Weights of a small CTC image transcriber.
Model: 64-pixel images, norm batchnorm.
Training: normuon at rate 0.008, 5100 steps, batches of 64.
Data: trained on short English words printed on busy colour backdrops, 45211 training examples, 7.2 epochs.
Rows from block 8 of a small CTC image transcriber, named by matrix and row number. Rows with one number belong to one channel. Each number is 128 + 24 x the weight over its row's rms, rounded and kept within 0 to 255. All counts start at 0. Numbers have three digits each. After the name is the row's rms in percent of the matrix's.
Before each channel's rows are labels from the 100 images, of 14976, where the channel reaches its highest value: "top examples" is what is common among them; "colour at peak" is the nearest of a few named colours to the mean colour under the peak. Only what is clearly more common there than usual is listed. The data: short English words printed on busy colour backdrops.
# convs1: 3x3 conv (model.blocks.8.convs.1.weight, 56x56x3x3, each kernel summed), inputs 0-55
# convs2: expand pointwise conv (model.blocks.8.convs.2.weight, 224x56x1x1, transposed), outputs 0-111

top examples: the letter y; the letter k
colour at peak: grey
convs1.49 105:098107106101127116129143146106111119115048130101163147077118121131116136168149080122138086096141143137129142080142150112126151100135144106100144102133120121147110137105
convs2.49 090:114152100148122119132108130144105129161132134120120129149124108126106157113112106135126099100097181145106111148129073132133138108104140119174148146116057127115150145140119156171088083167147160119158112076150110110147078109122159120115130094100138113154130108133108149117119121109086084095119132160145152128118127092120108124135124140135

top examples: the letter k; the letter c
colour at peak: grey
convs1.12 124:104192093089142111140112164124136077111093109133132104115128103132125150118073129126133102139120112170144136117123148115109174105108126094109139135140094119101171129119
convs2.12 105:102164129129124167137109104123152116101142127082160133129130130113101117132098101165144091076128108117107170096128149164091139114153166147109087100097154104090117120132136129129151083169127147142141161169138152139135141092107163132183100127137102189117111103105151170133127121161109149109103163122175155135136117139139122085111132148128

top examples: the letter w; the letter l
colour at peak: grey
convs1.21 133:162124159130154148128148153113116095122074094150168105116123109126136115151081091128109119141164130141128101176137108123139167114145125118115154112066111103109129099140
convs2.21 105:154113095128134140148100100148122110137127123123119083107129141102123172090108135123159097117097107109126147115089162132109116145122098195108081196096159116147092135115120141121136139126114117078109093090147130136151149143088124115126130121118181144171116119135162124158112142154140149129132160109102113131126151124148101138110088134156

top examples: the letter m; the letter i; the letter k
colour at peak: grey
convs1.41 087:077134120154136136090163166144122131147092085076106146118130115115145106133132082121148107108110123173101087129115159144145165091133138137115114114133113147110154119161
convs2.41 087:130103100129135135140179113118123160163124184128130134130143129097116124114149117155156119122086116161148097086109112158126113107157146091128086138151121112141095089154139170141112082133132158115097132103117138148172117137120145128138146146073132099132081158135174079169108137142122132132158147131122070127152124134182115103129140107119

top examples: the letter o; the letter t; the letter p; the letter w
colour at peak: grey
convs1.7 100:084095153102136115122140123113165115137137135082110161120100129134151132115118154152142114121087120116146129069109125172130111118106081138151181088108100147135141115154
convs2.7 096:177107140139167087102138116170135162122109117133153160102085132124142090106092119142148102134118119122169119141147149159140101141131092169112154105142123116091139117119075138142120134112074141133135106124115122128136163164126131113115117118138145179149117108110143183143131106123120104132157088147122094098135143143093138126165118078122

top examples: the letter c; the letter g; the letter k; the letter h
colour at peak: grey
convs1.22 113:171121103133131109121089146105090080159128134116140132131120122116113130177146094101099126116122090095125102152130165136126092129072101140123153166119113134102122153166
convs2.22 108:148114100174117069077163128155167161118117102108109138129152108117155153121134127145143103118116090110112100129137132144178079131081139116132140148139082118102130137132121126146111121160150138133096175116170169176123132129128111108146106105097185153151115165110123098133126153150106117142151130124120114122130163141129098123114110124145

top examples: the letter v; the letter u
colour at peak: grey
convs1.11 093:118114120157168132134151143098124094129137113164161144082152148118123128150108124140128141114120172124186154148103131140119125125091169164117133131103153138092139083081
convs2.11 106:136134165136110159180092165149119151125124164186118100117121127136130170157128140129096152154113106104166118130159116084096142150137152111144127142121136075169152096089087091101124148100116103138142095101110116136125111112168121142138119128129135152158134104132103078161158119104153134087141165136105104089112101168119136108178120136133

top examples: the letter e; the letter w; the letter v; word: view
colour at peak: grey
convs1.47 063:102146145130137104141145121104138119166080137165121114115111109158129107134103117140112071090113104135135175109126144147123157127102118113102164150113169157161087112092
convs2.47 096:142167162116127146111138175157112143129118143142170136144136148145152124158117144115117122087122203129140132112156148115133134171166111158129113120104141090132094143106108157172113171107117108113111110120112108145136155072144100100109101082133129129132171103140081132111139113125116118123080154157133110127114103112136143106152126093134

top examples: the letter l; the letter b
colour at peak: grey
convs1.45 083:097126105090157147139124143165124143072102120075123165107136146155124141160109147137130103164096178128102138120119156120164108146116145138107123129137119151114083094118
convs2.45 095:132119097143111158110146105135161105135102123126134126091073109180127113179139115116093136113083132120150123127141143173129143059143148147107108162128115131133134160133128123097187110086138099132108144148118103136126118127139144134107127105118127165166138160141125127135183137132070134101119122149152107108125110137126152129147100181148

top examples: the letter o; the letter w; the letter k
colour at peak: grey
convs1.35 090:061175101108119112148140172111146137143070119137097134131115119141153136124139107134131117107150105099148160104133152140108106128134141119113188170089125144110113117113
convs2.35 094:148141134129134150120147136149118116165090108100122124116161133111115137094108132123165118134157117111131144128119119146115160127145129093164120135133156109129165131105164127089079126120116132139089119150113082129165139110165120125122129162105113147138152080114134128143143127086169153122151137113068132161130121132144153137133143173161

top examples: the letter e; the letter p; the letter a
colour at peak: grey
convs1.50 093:131131116171123107122071128137108097108077148124152124177119097152132113132106116134121105153118120147142144120089113123096113108132123127081102114098140081166159167127
convs2.50 098:155131120133134118157094130146106154184133175136089121125124137139141182121146082088146146138132137147100119149099129098144137066170138126100177091147117138129138124165141083121137151097139145128139111101174143105155095108172110154130123111111123126081139161152139137117135138119119134167091149194111140114118150093105088163120187162119

top examples: the letter b; serif
colour at peak: grey
convs1.44 118:130091096103161114112103112125090148136065090097130114136123135126122156115130127108094090112130149120097132185078123109117164095112136105126120114112117109164148139141
convs2.44 101:087140086129162120105164135137144093177077122121101113142171165109124130076122128113150112135154114133111152133109117115108158167109150166117149168085107151126098158147155101090123125128114148104109147110155153127136122156110168213138121101107119130111108133113136146127127122115116102105170136162115123158154112118099125128128127112163

top examples: the letter m; capitals
colour at peak: grey
convs1.28 094:107127122159123116088158131139132126112155117120129133127149152161119146126170133137087110092102094184111135112128126120111142139133136143083122118097071158189102104140
convs2.28 094:158095133124113143084080142113159139114135131078136145138116129074139112152118149159135165126141105175138117110155147135136129117124117103102146136151096112102084148147148109157095103133175162093169172146119089160131127185134080116165126156092143147141111135138115110119132134129136135117158089100139121105131114111149144132127099138130